Weights of a small encoder-decoder audio transcriber.
Training: normuon at rate 0.021, 8700 steps, batches of 256.
Rows from block 2 of the audio encoder, named by matrix and row number. Rows with one number belong to one attention dimension. Each number is 128 + 24 x the weight over its row's rms, rounded and kept within 0 to 255. All counts start at 0. Numbers have three digits each. After the name is the row's rms in percent of the matrix's.
# v: attention value (encoder.blocks.2.attn.v.weight, 256x256), inputs 0-127
# proj: attention output (encoder.blocks.2.attn.proj.weight, 256x256, transposed), outputs 0-127
v.140 113:131144125151125139096115145162139155178128108135135099124113117100124141136118133109121111174115108106141104093135124099146062133081114141158135120138113094116114139156119124149091131160129129142166169125101120138171158126138145090102148108134137122122157139107164127107135136094150132096167153141150133150115117134125150144152140112176147096146105095132193094163079109101113078138134
v.141 111:148129139160107094192108106115168112083136127141137111102135124111136136089132117122135152149154114123148128073121110123122150154169161130129149147122147170101161161138133131134131157102127133117142134119111113094147134173146122128119150131154163121116140133142166142089160127143142124168119105099179145105133121137169130126124106135099126145116146156042130140138114120122147147119142
v.142 111:100119183135102126105090119154113103120111104134172156134133113079144120120150119098137117086130124126145120138129108122105110132186105115112157119129125082101092110135146159109153137149089160171132148118105156130072111127111147165120099108126148120143131099109159104062118130144122104144099097137114108142117170131156138082147115139146115150093118108111140122162128143158196124142106
v.143 106:163141065120135121150156104127114127098160097141099120124150095123146134097121143121139151136113136081107117092147143122135137152129144140077146125132148110111142132150122135096157109134110156117112121146083123074111165073109138109130124129116121131128122129141110153123120151150136151167146108135140110164122103136098129128174169184125154125139072105157107146102110118165131162107149
v.144 100:143106113119190134114131117113097134119087115117087120143106139107073132120083127097141154159109128101142120143113101120122093135114152136120146132104128148135117143123147141130151107106134136123134148145087159114159098118101134117116150137139128142143071100130168134148127087118106104175109169142132148112076116125138140113178096147098122165157137107093134108135144164140129119136108
v.145 117:129122132136150125095156114135162136117135132103117170094139125166122121121149138112168151130152092160136140149113146137151159114168111120118122142177141111131152156115161125125155140124131128132108149114147151064182155127119109155115105132108122158164107157129107117146117112135118118137156192104086180123123119101087110130109094136108115093140075105107110149134148118154120131135167
v.146 104:145104098147133120094159132115141104160158163083129131122159130108123139192121120130095125114112120131130139152101090166092135130068129136104141132097144130049135136098127120111107106108170134152109125123175118139198088146098136127149137142111146090116112101112154127133094109106079126127150096155135150153136118116117142132087115087147100139125146128098124100158128111172124104145170
v.147 117:099146138094115098136113116112131141107135118110127122142142114118157134101149094161125115123158116092175154131140153135162125119115115071116100152137128147147086131138102128099178117114118130124101088114106127118081102147152103139108121131093105100140171157118128167102116124112131145180179103137136137137121103100156162132168127116125148152105163113146119138113126163121155135112140
v.148 104:105111132117106147142151143118115140110131128133114111144092111154105138143162128153156123153146097154172137134125137103135145120065104111133121135078123075157151125129089122150120142150115106159080113102132126097077149172137120136131118127107120144122099132128167122186122144148104135144153133102114100104105131109125109142119142132080169146109069132149116135129131123130106130158087
v.149 111:121041111147131103142127124158145120081153156116155145137120136085157128146137121119110165151128115115119130118083116121065095134122135114143103144134115146114078143103111092129130119168169120113141088124129093125161148109132103088126154127122143158140170155150100158131111130160105134176112120122125124116170145146120146098147130128163147105156095146185136104115071107121149169125140
v.150 113:070112122132156155127148133123135104131137129131127094103176114122123090140101147151145150125163121145114097160130128169103120153129096101139099155122143157101118155130110117115131166101117126146136108106108089124182113111123143130110123119089165118113137133131184116167085104145153112165156145187151090099109148103086140136185123132140091143152154169148136103117125084198128072116115
v.151 107:126119186118132152108136164129133127134124125101143140057141077149110125090143077163131128140150087166113100183178086088133146132149137117138119125130158141140106167143120125109122154113164091115119106127087117194123141120101087103158114138177114146120117108139132155122160151093128104128107114141106160125124157145126122162142111134120154167091102127108133171080113107151137195094150
v.152 108:136143109128104116136139158107129134120107099119105122161114076131138152102101091138148182118134089111125104115112128144142159131144091088104156105167131136106140117146080156117116137143146115146102091105151117095116113152154183163124118173151147133122105117107114137114137140075169147112146115172122099123159125104105135127163140131146179144132104092130099165120159111144141134134163
v.153 110:161126145147104125122143152100140120113132129142147145142160105146138132149116128124108160168157107090104098134150109115138105103130143135114081132147142148146130127118131096124124146140118116100146123102096093110121137116109053130141162165132121107086094150070109122090120126106166133123120104149120166125132107132097098089099090118160119165154123130095124120104125162112124110114154
v.154 115:141178132137105098131116118111097132103142064157198122142141115137122132110170157109156121123130110099123139172134138120155115138132150131113124148158131138089142109085138152142096100111131148106139177155143171123145114131087126159152086146141138140131099075157145114106130113113144120170136085107119186123119131118104129066128141089125121136095134108168138154102119132100117118134111
v.155 108:159145109117140112110169088142132142130105148139144055103120127134118153096174111110099126125095140186166123111154128127094102103096170115110154163154132121103102089134133125139112118117174111189072127168130098119141154132100146126128077109099137131073119142135125098138154123142106118166076130122172115130116151126132169097131120103156158153135116121110152134115127142111110100120142
v.156 109:118141097107113132121140097119147097125130149131135107121149122135129152119117135151121160137101171142131077094123112198112157147076150149107121130143133117127140130115114140147138137102174164053101173115126179118103146124141154107165116165138145105112139118141170138122153143133134157110146110134083103144120148104143137191148124132121157082136153096131111127131103087122133199087158
v.157 111:117106156115128146112114106088136135168154115085076129116124112102134183122130126157149116105110101087144134152142097134121175095149108122116119116105132127132080122125139138184116166158143146116113134135111136175088164125132104075110091153144145149126116142125161169128138153164138159105125118141127115098152184080115134071145152138140128111140114097133121130088155160091134122123112
v.158 109:123118083115138135140151128097141156107096104119124139137122154156119118128077168163111136120150149129090089119128129117125158097106096158160219114124139176125102113143152158079117123092101123102136165125116145092130101154125132162118122095117088107119142153073108136144137140102126110131155161112129128116151142171152117097164134123140161125118090120133120151164158126153145129125103
v.159 112:154131110122155130173046100149104136142124119151113143109150114127123160149130122113134121130149102132095150153110158129155105128121105175116141121068102092115099117141143099096119151076108132122162118127161129090136137142103109159119143149123147158121136162115097161157164065145100117137120122114151161097130106156161115110111103123134138118150145132142104105130100130116119147115077
v.160 093:110147101105123119092129130132138131105126132134128106117138147140122141173107121157144154116148138113139092162178113125154145127167118123116072126092129107140123142137154070129153105122111087115141168145143124105142150128196149165144141105133111137128160148184134150111106138128143116139157141131109129126117123103131096125095148093189136160154137146118073149102133075134150107096151
v.161 094:119145133124124140141141115165145089115084153093138162142171111107125095104160113109092108159114113170099122136125158153128138121115128106162176133179164106133136102144112146116135108125104098158133117124115099127115158098137136129131181098123125164137186112105119121148151078109138098128114138092133156143103153107132130138133151087138115094120108146111126140093121147104081126129146
v.162 098:112152107117127132109153127115091152107119134132103105139091114137101176132118138097100142104123199079156100118132156134122150170157125154104108115126181108139095111109091083124099119091106164136138094109150198151121170126131132186121160123099138073133148140123155108101101140136135107143112146129163144139116134111133120101133162122108118116094145141103139132163129087106130162154130
v.163 094:109118117151158135134120150169112153113122138157087130094155135081151152055137146118139097136134138080111112099111103151194093121155127130112111134115148113145124116097102133130095097171137123155099121112146074109142144127110082147161150131138142151122180181129131147101109105126114151111159133123135105092170111140120160121126100120098156097119129110147146107159075096095077114116115
v.164 088:136111118092157125110100135126106102082169134114117093111134145181166129126152126164156105130138135143151115073165142111123103149091087099121131119102103097116113098141166120192160129105136155157198107124130088117124109120124160135117085156142120107132088131112136112119129121104131116147116130114096128135102093123141132144123123131109124120127124132178139139080182083103157157153101
v.165 095:112135110117120106153135112093124101123121082124149132113115119127132135133159092094109148166131126114148122148098132093092131126140107131161161100126104148160101118126153162105156123161144122147145134093124167099121176098152105074128145123147136143114134132105113145125115131181142125125122159103156158131121111157150065089127134133131148091090102145177091133095139159158107103131106
v.166 100:137099095157087091128142115127122149117150117117150097148126116166114077128113151147122160105146198144120087139155127166100137141108130120153132170119047143106109158109125154129123117109145163168145107114115151142145141116152139131167096118116109116159114100129129130135120162105073120132127159172138160145131136161144120138119142129104144159095125113129069136123113155101141137094128
v.167 098:111140159115083163120123187144114090090160134131181127132105131126174118145099101141104127104166074151100169174100139134121106186097121167134126094141148162099110142115133165090142163117131128119113116166112122126096139118101117116117105154115152122108142133100100111157128091110104147142144134130111129109101134122152148154149108124140112095154078135116150084106147173163126129091107
v.168 094:100135105103145138145099167140104136127089138113159109150111180122187110135115163102138117167112133116127142091104083148139110164134107118089123138147122137157123130109112153082128126132133120143106094180129119141157100105134107177143120168121143113140113101144151121107150178084126118103126118101121164110101152146153146153131153121104167072125135140155139106135103143104140152160086
v.169 097:100145124140155135139115141111166130102106151118173139129109161105119126140124111094157124119106132132108129107118140140138117163089151116152130171123154107137174172075113100136099088134145103127122135173105071141106134132147138135118139134153138159123124142105148128128128118136166099113114115146163105206105128147123114146111127123174123107125172156141157102172065173123156161099137
v.170 102:143141095103140135134111135128145144161113101127119126112152129142115154084112112101080138183103134113123098133108159150107123141140142136118141130156127155151148140126135124118101126142131120143137176093101199140150141186078100122106101167090067102133137132171152166118160125111119115113139115127141152138155115094159130178097068138120158108127135081149119171137144142151101148097132
v.171 105:102123119106108134176136166089142126136155167151114115135093146068166099104088113133123110133111149137141106121110123158127091109109140175129133151128118135131121132116137137166104136126097149091131157138137080143087118141177145071142054151100123119165138119139118109155125103102095099146105099134123080151150118146123152129129127134107065156173147152109166109126123156132158168126109
v.172 099:161164114119131151089074101128128142104127089158109151123126130132141141138146127127128178137136106118139138137123118121088152125093122107150099128156100152126159160152144143067140116149123113106117133131109166147207127115107154124176092149122174140133115157121114135105154106121093106135113110146156120136163102165109133143103103142154134134118098157160119153132113145121134116119147
v.173 100:160124144120090160072106109153121120115101175152139162111150108112070142122130144147104111114176133087127118136135121113129126134090097120118164081128115145145093131077118151124141145123132144111150139150156142150065170160154122149116136143146099119137120145120134149112150152152119139172104132142133112096149115171125164110157090100144146124131114106097120079116127105150103174141126
v.174 094:096108106130083146127071131146151135098143107151145099140156107134145182141100145095132143129151122135125051111117147140108145123155129170116121143134175107121132161147148120169130144145135113164144155142112163138129159091153179166129130139119086119155163140112170115123136141149106118121113108123093102112117094118128096134123125120116105107148144132068110099118176122130124137110176
v.175 100:120115110121137129131128109160117137140104094086158128146135119096108082167131135110156130147110128162160121061150095158160116134095132104127107149155120097145148128144158082136132125110111108159107121109101114111170137159123106130130176117116141107173106138118076126145133134158129153115092135169119147150128119156119108145113126153136154130114147158127133112175091116109108127119116
v.176 097:099136110123141145147100132118124120151103130128151156109125136128120158107133141109128104164111137114141125089124163128151143174111137117177117134146085138102136100155157120156103150101158131159146152141115119128105101125124094137134101118086138133144109129182110114152108129123136143160157098166101125138078128101128121137157110111122135133115113118094113135050104113136155139126136
v.177 096:093150110151165162173165099124115148124129123128136126103139145088136122136118139107141139149160098153104109171107122097153137107122138075133149146086149139083136111110181087164116115150122144156136109146148100113118166173099141136083112122156095122130126112158099091087132102106114125092140121141164134146174072118125165119139113128103142127149165109149132093130111129120142152135144
v.178 090:109127103083119120102106103111137121111175150153136161144127124126115142120129083088137137183077144102148125135115131128113074071109145137148156093129143144105149119155169074115125117168140144069175161156114137108139116099181121130098081129109124112119120143119100178148140142149100121167126118099099117093131182116150134104148164150111120162168134145114082148110156142137129142094119
v.179 095:160086095122118120115122096140171132150137139142097089138104107144100134154160134186083143103121094095149149157142137158157105072165096127108157135140101104083149076157122140079115147119114143126154107176115103169121112101114184131120129117126127108112132127140151175152171131090122113137119097167127128116113186113106085100115145132118137116153158140145131129111117170125130132142170
v.180 094:104150152089108102142140140153151089102148091116130124166101151109157110113130104140155121126126134136122072118113133132172170123092156158125102123137185097108107100134048190113174140156112136136158147104096119141118113119123083099162114100092097143115151152136151157092164155124139108121124132130124144141159123149145119099145172172149122156084107149142112173139149115119171091138153
v.181 095:136125182116113148092170149133154143076124154127137116139103140143119117104124138157140136118133176159134097158109090161161105160111132123092153126144127129151153142155118133172167143124127109115158136145090133136103164145126159138120097157124140167112083100134143138124095143163153128165120166136124164105127155140157104138149141133133120123117141173127151120078146152145105129141134
v.182 116:118151087156101119129137119165110115110128154117119107124158136154117118177108145144076126099138128145167099149118075118107115118133142119153134127108149097134159116145097121131118138092087137111176152132182122126094121098104201121152110133156150169128151146114140124171101137163117112127135151140104102124121178112142129132099141165122107141131149126106131146110153153132130110148086
v.183 083:146113161109131140118119108141102165134132149139125118107146147176141085133179150120125113090140123157102180135133109130132104132143161099109163125125113111169181167153122139121183134137145199112147111180104124111123137117103154144093093085126147144108069143177126083143132140107132092155130127132111129125149130074099145168143107126158126142103108079084121132085165139119141122112151
v.184 100:147149143102128145137091167111188133156142129096141082130088169147114144147113164126143064109132098150135083117083133166097119165101099116134061083112134075150118144159097097125113113145137106112122187140141115145159084102140129128147191171148137125124114159129103137113112128123154147091135141162130071108157130134119129095146131140092155132155113145164105141072112159135126126121133
v.185 095:164086123125149129151146146100150103139100138144114185145118143145147129119116109119094113147087127115127138144139162143100113108115119147115111128137131146117121141101130142123179122180139093128120130154132137147100140142126114105122122168105113148089123139121158091121107122160132121141133117124201151157138093126163105089147166095119135093086116111129136164094176109146117157087104
v.186 097:152128147185134138152084180125165112131159115146137128148119095107153129123126148130104075155138111097132067113133115125134103095116110124097153182137138131150070118111061162120139143125195128107128127138166161144101115124119137132146072154140134144170117129112157103165179148113110136100142139146107150088138112163111108159111160186100129145109153110116130133127143141141123121101144
v.187 091:108150159090081114151080100102134125120165106146139085140099121145143121143140114085137145145113100123139140103125102106100155122110129115094143143133160093123105077088125114131104159105153148117158108119129165127141101125174145131138124108152114119147083140149162147153112135144128134168160151102104119066174134131175117106143114078094154057087103165127144116139114171119095135140094
v.188 096:136124145113146117101104120135164133178142128149128105134135150135076104152136149156118132142113179132123153118099143102091124099092154145108179141137151123142155140099136139140108153124129168079141117121141104144138111101123132140139098086142106128131095116159167176133102125122118109123121166151130089108096109109157165122118095146129091116109135165098174124114160201141120138142090
v.189 098:084176149112116117137136117095109111111143130142165146072145185090175109114158131130153143151115125170122129078123119124124113137140158191126127118148144121172117129121164104171113098103119115141110148097083136075123124160122073120128120078127109136133090148122100132116106140122138102158120146108102143136116089110121087168106128096153122171163122147086147128098093106105139126152111
v.190 103:141117107108119145106092157110061116094154154090115132108165132147148152136137127130143126128189087155145100132118106186101085149169123159101170116164113116202148128118164104123116130138143099132134124129167156096133118091103136139156136166149116111176099130094113136147118099123142078123157129127113113096143139129104109143088159127117151143143119173155107159172132144107128138123113
v.191 098:116137130074169118133109143092119114124142121113116116103152160110134127121118131140150126125101104163136071099092118086083105132098177170147132149171134098190159123115105156130116153124132092124082096137117139096135122102098091150107115127156092132151119119118150132135149154120130173104124107129111125154097111140159128150120146156120093129141118129161152122111088144088127153178113
proj.140 121:095142110066091156133144119126124113096133081108111150132155124156094141106160148109139128116139152147090120167133151166144137129166118088113115137100140107119135131146098167135207139112098111104104080093125114123166103103129124151146144116114163155145130108120133111135162141118150114157129117140121137132143120134146084122109073164147097121122107149103103165108146130108139168086110
proj.141 109:124143077144137165066069117080103165127135131150105166135156143107118099113163105122142152105139139122095122168134122121150133115094116172122111137094150117137067123153144142094111136168117148119104146144158124179093144058115131113106121135128130130115108144128118131109160159157150121162099141137136148113111154085120110121169161114120130125127140082159148130165126116131118137114139
proj.142 117:144129127112134176140108160145174122103080128126107069102148139150105097133112159118123120099164150148111142153139129102124163107104149141152108115154122124131148136128083093115185129125162117099131110123114111134178131112146074117142142135130135113146143149170097130128141151081146183146126144154114131064119091090083060127136137107075123112141138165145108171071120158081126160122146
proj.143 106:098145142144120106124148100169108118112099138110171080177090162129125139124148091131168136100139127160141180137145101064088108143136091140132114101102146133123137107116127129150095153157107117152158129081107125161125100146187097165136142134116103127130137132163148141097148098144106126132127149114104127124101128088127147096113114105117150118140175160087133089098166135171102102129115
proj.144 104:123168153160073168140112103143144168134111113141159133133137103145183115147159132126135099094100093099153114095138132121173140152141130091092076096143154114148111096163151112100143140093137103110108128093114124131136159123136152109117117122116126142109152142095125128131116123135104090105123141125107118146109170129145115142110182122105159118159143129140100128128108130056105136137127
proj.145 121:139141105094144135173117126094132125118128112093122092162101125144130146135095124094130093112122120124111136127150128091130146163117112126164158138120143141086106103107100123153103114121147109117159125152144126177141119138149177104148121098164107101119125089113135151113135096145113167088160102153144132108130160107128134105157193167091117110146135113165111124141121151170173118149141
proj.146 106:102161137143091095154138147140112114110116118147133134112069116140130097131160138148123117138088121137113140137108122114136165144170086133164135117164105122157126125150116098151122140149126161118154112132071131117061167135158115121123173109124122154098111132137110095116118158130126098107102111173153142110098164117115141086190118143107135123133129112129156148091137099098104150103109
proj.147 124:110093074143124145115143117166127125090117119135105142169161149133117104123106123127137127124137144139106104113167124132143154143138138134129092114099133116140149088149144137109083159171142117109145167120153086196131145123093138140118139132148158127105114169141148094136133118148117128074097118145113116129155155135090100115098112132125159089127117130172166141118132131109110110111122
proj.148 110:159142102124125099096138098118115106116147165126146144154169122140147140134119100098104114109125144128100112111115116117136147148145168133120133109141122132129159124125125114133122157101130135105152163119106149164158110106131101118154100093151161112125135125183096134112109086120146113154140131134160138165148118122139131120129126121165123149162141174133211131155157117143189118126147
proj.149 117:109182124053114133147126153158079145130134129097063079140143132154121104120116111165131099099155098168134125129116167120112196127111139118103164136116154093112161096128144157155104152132125139126119145098095150143162137126103151133153099119130127144125133154118143121103129118092147140097134119152109137110108117087119157145163110135123127129092102097112103175135138150162104120118106
proj.150 117:138121166104116103132066122142143140144110090107119163120078154167108119094163100112136092121132138113138143106160138126180178146107131092095135145126124091140149126140133093153058101145133124080138163115134121139098149123142128129163173093160136097106108142143118109118145179182112140112136100135124151138132114124159146119106121120113127097150135094101115147143125130145116136132102
proj.151 111:116155118152117157106132173100186145109132119140169138150164152128155150116098098136173123110126126124159124093121141165150082188122134111093138134115149165116103131129128129114154113146135147143116149081156106110149114092159157116108091171115118123146132123132122143172111112107118154140144132122132130101115127112151077125094125094123134149147124122117118095146125141048133122140108
proj.152 115:129136091113142140134096147134133093135156118120138124122113145135139141123152121090083111139141112137098133131162134086138115140123154184122104165134112075141101172098143149110127126161100111165154174157133154138132131156136083143106139128120063109134119122101120112128115124142102136117163165106139186119141139155145076119096104133093103098093157132104172129123096129117109108129098
proj.153 108:141120127130147130123129090136143164150160109136085129150156148102160133129154094142106120122091133138166172133093128150100137160138144106077158123098136115113116139147105157109090128146138102200095168162122124158112127121084170127143113100133138121127117161132179141159116121129077114144116136111117104106141157165097095114186148151145147121117077137168135154134128108118137146139120
proj.154 123:083092122107139144135121101107129121080107156130121117147121120145118099127114111155133116129146147114098121130151103124116106149128083154188157102120117114113138134148174160126149085134143129139134119123130121111137147126188084118134116116113107104129123135153128112167135121161135153112134116097124124118140121167122124145115127125114145149167155104119118087149145120129149147149149
proj.155 114:110118124140084162122132114094117134099068154136097116128093087151105106148103127135138110135125125102126171102161143139132145143134074139147125121109155109162129134168145085085167168126151141127148147092080118179102125130087113117138120122095085109126135121116136112142113096108154133120160093140103172100128096102111119117129136145094081084170170121152095142156124121131142161146117
proj.156 114:126122125134157078128127118143143139139090086142109124115091117122080155155121123115142137145100127152108128160132112114173060128143126087117147125107127119127080083124173116098137154119083097129136113086194133160136130132136099173110180101119138081094085111084117155107129102120134113165151135171181139119138111114139121076115117119138098165087152113123144110166176118141113122131122
proj.157 113:171156127109143121131141135167172129144147113134147145116126122115089116138150101127138130118151133157135102118142147113108077115085106136143128111129147099108128170105115086108167153137129108120130156149149130106139111127132148182161131103134155089080121141132083125120099110126190156098166119139116095139084094074144126183087142079093102158114130091124166143154104107148149127146179
proj.158 112:103165160127124177133116146110120121164128134087115160137151122147120131132120121123127151112143133091133132084106099080128117124164154105109084138112123118131143124119128112152091135171131131151082129099119131129164158162100132073103181158148144136106133067145104153088157163165107135162115130135147121127144150157139118134108115116085103109133128172101147120144147175159099094099140
proj.159 115:135159128125133133090188125136096157116117179128167121139111118121143146105102125156132144151136159126188135134147139136138148114138115130091130133137112138151166100103085120107109135154128144155157138124121139130126099129171133118157113106146110133156141144142138069102104137118126083127120181154133133176107116101125100141105108145169147113111107142112161091090084098141142097107110
proj.160 093:111128134122089095170145118077126062145106114103104119125155116142122152156173153094137172143132178134149121164156173120096121156132138136156125145121144129140160126139110144126138126143105163096144096080112143120067091118111110127138155113117110091099119122147109109124170090134121135150088151137133129112139115145116181101132145130125103133082114102114125123139108149104101122158104
proj.161 087:102132115133092079110108101087150137155145113121135106157090091171096091150124137155136189097187132130157153109150138122135137119125171079129121124112104144135142140106150118172133101176153142141113159100102105130135154148113175123142149091136135128118090129145109138110130163129126128126125119127140155096135137089113170160159154118075129155173156160137154095127104149126165122128133
proj.162 086:089120144187150147093153144115175121134142120152151108139143152146136093150156135163151116154142103149114129144110118107162130134108138149134109116122121112131120157115096168129152135124163154117096161167154102132138089111135109131099089133108144147136146103139065170114150085107124149127142081142139115164119117129142082151140084131171157144148102124161147152162169099157108093150177
proj.163 092:183138165119171154098127096109139102119121128158127105169117109099143134132136148141141192120097135139136118150086139101154115127120166115142110119109118151126151126207118157145129131094081127116115144139118126099145130115116147143143197135111086136168067090105170108132147145101162088131130107104144135084096117160116117118132167107131103130105136108125155112143119163114129121156122
proj.164 077:119149112122096125127173145135110175137088140092116097108129125074117107124106145165143097143118119136102152140132144173124111103131139106109147116145143171130179174141105094077122129162118159126118143119141149144073096120123126155117130149121144132120124111145113094133147113128112153110188108147117150105101096120129116099112106116138126129129151169120126096138095147129111127151146
proj.165 087:139096164088142121104140151136139162146155165124106129136107113111154130129106103140176137141124089170141163097161106129116144139068161100126121103101143124095125126118124142147137139088175096092125142164129089153164091093126174157113152092149154119116119082109164129165129096122128134114137132162153113113108147123107150130150074141115160138150100121122125130173150142105147141080090
proj.166 083:106147120107147134116118178128131117156168128117106121119148150105151151140121138089138095116130093099105134138130164092110147166132120151089112140139200128119192128141189136154148138108156105100108109153132164113099139140133136167111112124129136145130136138112111136088122121120139155113122153176112157142147139123130133153113116089173123155123144162117143146109141157134151106150154
proj.167 103:136108136117159149171164121122111138134139140139090141143161128136135152095141091079138114171122124113110143102129139124131126140162151138119107130123131086117146151134128118163143110108135123135157144097143138108143150142151129124115114116148121159164121128095115132142157097123120104166139108176124154153202120149127078126093078146151087146183121132098135173133151140166146206151164
proj.168 087:151126143170127177083101097124153164130134115141126132170146136063082135149140172158128168128136118137151094135163162124130182111136110116154115141084119125128156088129118143156136098144124123154139116131176136112152189132128140127150129107160149145158105126121140154146135109130109142120162126149117135173102123143115130102109139102130102149120148156112146129164143130131105123103156
proj.169 091:163123128099167079109160135105117131108174159154157141131133134188153125148136144120085139119175110102108137141134102121135160120158084119140087100140114103138113114124138127171104142108141131104084125147098115106126137120114135157142148132089108124102151125106152170149142101162142121113099102112099189123120144134143108134132152106095184112090128083109116162101113104100079099120101
proj.170 098:103091149137121082095113170125148153150127145126156144124122109147155129135158160131151127086118158140155120099107116142104164165129126111162152129124113131164107110149080136104128096141118159106115132126140101148110069125132129111136096105084111117079143178082106134165097157151147123132142133120129126101120161125162117122192171070131098097170096100120142137134090093102119118162139
proj.171 095:146150121105175143131101118133090116114118104120102138104154106149155168090105121110099157095150109142135118127175176103120132136157089091117121120161121116104170166179148072128103101111104128112159150115165213100168153180142143147121156127124143100130107128170151115119123177128138162122132121160127140113148086153118122151124128119164141107157106143128112158116124124163170082152148
proj.172 095:092095148168081145146144139134110146132121157114151151109156136126136143118104133112138074165131164114100140118125103126176114119159112126092146141147172166131097093089117177128148146109122129141146096137088112102098109114106121141113137082136092135092147145097169125183099141117139166124149149146101110117155133112142132093109127081125125139162134167117129154110114143119068167118100
proj.173 088:130149105125135106173134132127072152137129148146094111093097108099164133135091093147130076163092149101101136136086160109153103165129115128119135181125156139120152129156144113135127094108154118147149130131114150095130119135120109141125116125157141130125110099138170131155111118145107105091132144155166102143121113125121098111113166111128124108120122148150143154138102130115150096114111
proj.174 086:134130176078211098123097125089130151138161143145078115125097141090100111136131125139120099128123137149141140120163164146126114150129095146084121131151091141135096156111091110087133139154111142126151120143114088092106107136095109090116135146110128147125121107147103142113116096150115136143160118136106180143094155122143124142142164146165115144098106136179113159127083112112138137120148
proj.175 095:134129111164113138140111084143178173105108125145126140158143140171129164134137149169107149129139114147109140167095166060135147104123127145113156131121111152140094157098129145166156111125116108146101131130111142137115135126107115148111101094113097134140154147138152161111122154096151137163132109136111124129095122103142110115107132121091132131123133148129126103082085159126146137147087
proj.176 087:128138087172115095157111162126111135144133130127131133168133139129188132094139124143136106080092112128101155142101097154119132133127182117154108159119157125163162115136132137136073114146157134086119151149144142082152105154145154154133107154109173113129126156100106117144122157154147130103129088120111159126174134158134082105145126134103139158165122121146151133159116146064139093154177
proj.177 087:134102118118157129086120147147136092157093111136152169139139074136161136126102136101152100085111180165114106130154176113140119118127160126120078107169115115130113188114130149108101116142076154147139157132140105138151114121153103130159148159112086167136114131160140135153130120182140119120109116140130110117137147107145127148156118146162130129112112111118168140121097102114125071126075
proj.178 081:113109161138150130165164078163096126138115131093120113145129121159148113149101199160140129103144122143162129082124143111132110134117104100122128129158122141150091147133133109109138119137098131129081101106141134153139136097095148133161119076141140125095143086179139074108108122067179142163120127148112133123105103143115175133072101153120120108153142112142115101110108127104112117118134
proj.179 089:095155116137117114154097126100097099112118144086135151133147120106156107135126138107160145106161147118108166087123074128118135125115143147129117108120139137130108115095114093090125116148121092098118136108130133125093127137134102091110103179134125124119134110121068124122116064113115128151112113116107164132134095142136089168100136156143133122116138079141117144073155129141102099095131
proj.180 084:171107144142115122091136088080119138125109151161124137086101101181078127160160106139083125150151095140178106165114118154128110159135121135138139105140112098150160185113121129116144147132140157138150094133140129151148127156191158085122121149158150121117120123124113102164151111102119154116156118103115145090151121103140144154164056070083117178127132137118084107134128136153136150171117
proj.181 087:102165151124099109131070132125103141161157102130163106109192104117124144147156142136128138156124141101134124113129087099139170092133103085093119147099143112116109151093130133156155103195122140138158135147108066131143137087124121090154170168168114090112160136133092125129096092139083127156113085128099132141122105133102143086136148143121110127106170126112159129126135121125124120135120
proj.182 104:104137171101132136123147105101134150111116147133142116131157128094154167097168135128202135140124143134108150116139147146140167107162101129116116142129164103115114128115111142146130124147118106138137184103130128108174106111118116141106113135121116092172130106129112074091132081104147089129149134150120114149120064112138162174115151103145124102124137134154133124132110175115127133097140
proj.183 076:107141093108117119161129159147143095120108097124146135108105130112138085116108124176135110153132173138152092117116133125130132132105110115126096175084122143131073120101122149154120120153085149157133133151130092169134120102172146121128148175088152149125174127140108113118168147160107110155155164142104132086122121132148155140136144136094131153179142157125125120119146118082139153102125
proj.184 091:150155152154155118126096144152070150133122144142149143118159132145143125111139118108104167178128148123175152109144122128139153128123066137132157158147116093129109101151142120130129124160116177152108156122141109106099090079139118146156139125130150093087138123147164126112124129163110118137133094124103134119121127144124132103077143092106128156100120102108149110143136100093098154114164
proj.185 088:120142185123070126095160124153123141146151109127119121157139127116085103111122131118157122154163127127149084123129090152141158142116149090095185103119123092117136132146111146146135153103145153147168122133114125142109131129114156166154099087138159133126093180113132170178118134139123140122102129111090116101125165139091111145176117108141135160155101175107125083131107111123118157149154
proj.186 093:126098134122136136081107100110126139147084106095131105114112076116115103154165116128136147105147118105104125124132143126115138116118161125143147126145096147151142136147149116132137162150107108147142088155081148096106116135146145139154124132113135094115081169136141131120159108151160122108097165093138185178119123106138154110103147076150092098104107155100166125108117075094154169185166
proj.187 086:153113132138141164140127162169139176122148111123092134129112116102134097108145132170112110156145124150136147094137146144068113139125086158136105098098123132148103129145155089105104132145112104153077134136162131120148113131153163111096156169092147160136162094125146118136152107117114136127137110137137089168124133137120086095138082127139155141155130131129107147127150058170130128121166
proj.188 094:136135132116123122179172121142137126095152117110126094119141116108168129115135156132113100148129086097098129092139135140121131165163073142150084121106133127128089087151114091112114142164166109124111115137164117091109116156114164098126136174118176165092146143106094112118114108139133157117114138143109140135151146120156095109144124105154164119145127080153115147132126078150133153144152
proj.189 096:135125080138143120157137107125140136120119106109123125151083102150119147157095122204100157106121157130163139177090143128162105123102067091158100153121133134115130137106116147165136140122126174106114161114172120161159139152155121115127164129094125120120178103126152131109167169144132161161150080116104123148136132163128113109175136175140153140136117106133102162160093162154166099145069
proj.190 095:126133180124153134112123159155166147141138155130154092187133165117136108116144150125151129099098154129118158138130137067132168129116127135148102107127066123088081177134154142161127141124095137140110131112090114120117119119144159122113152119140112128110142110159164137091141113127133095193149127146117130160105149091172107101112145134118114070164101124119165111081100112139136127128133
proj.191 089:177117144127114160110138105138130152124133145145140109153108103123121116147097144122066131100173097106151155123176130125137136144138084117134108106109105114135094143157143129095116090163138145126062127147144105126163116124144167108141144184140133128122143113112110139131120124122126087143170186116125133138128175156117111129102108084156141182122161135122133127152136153140132144111098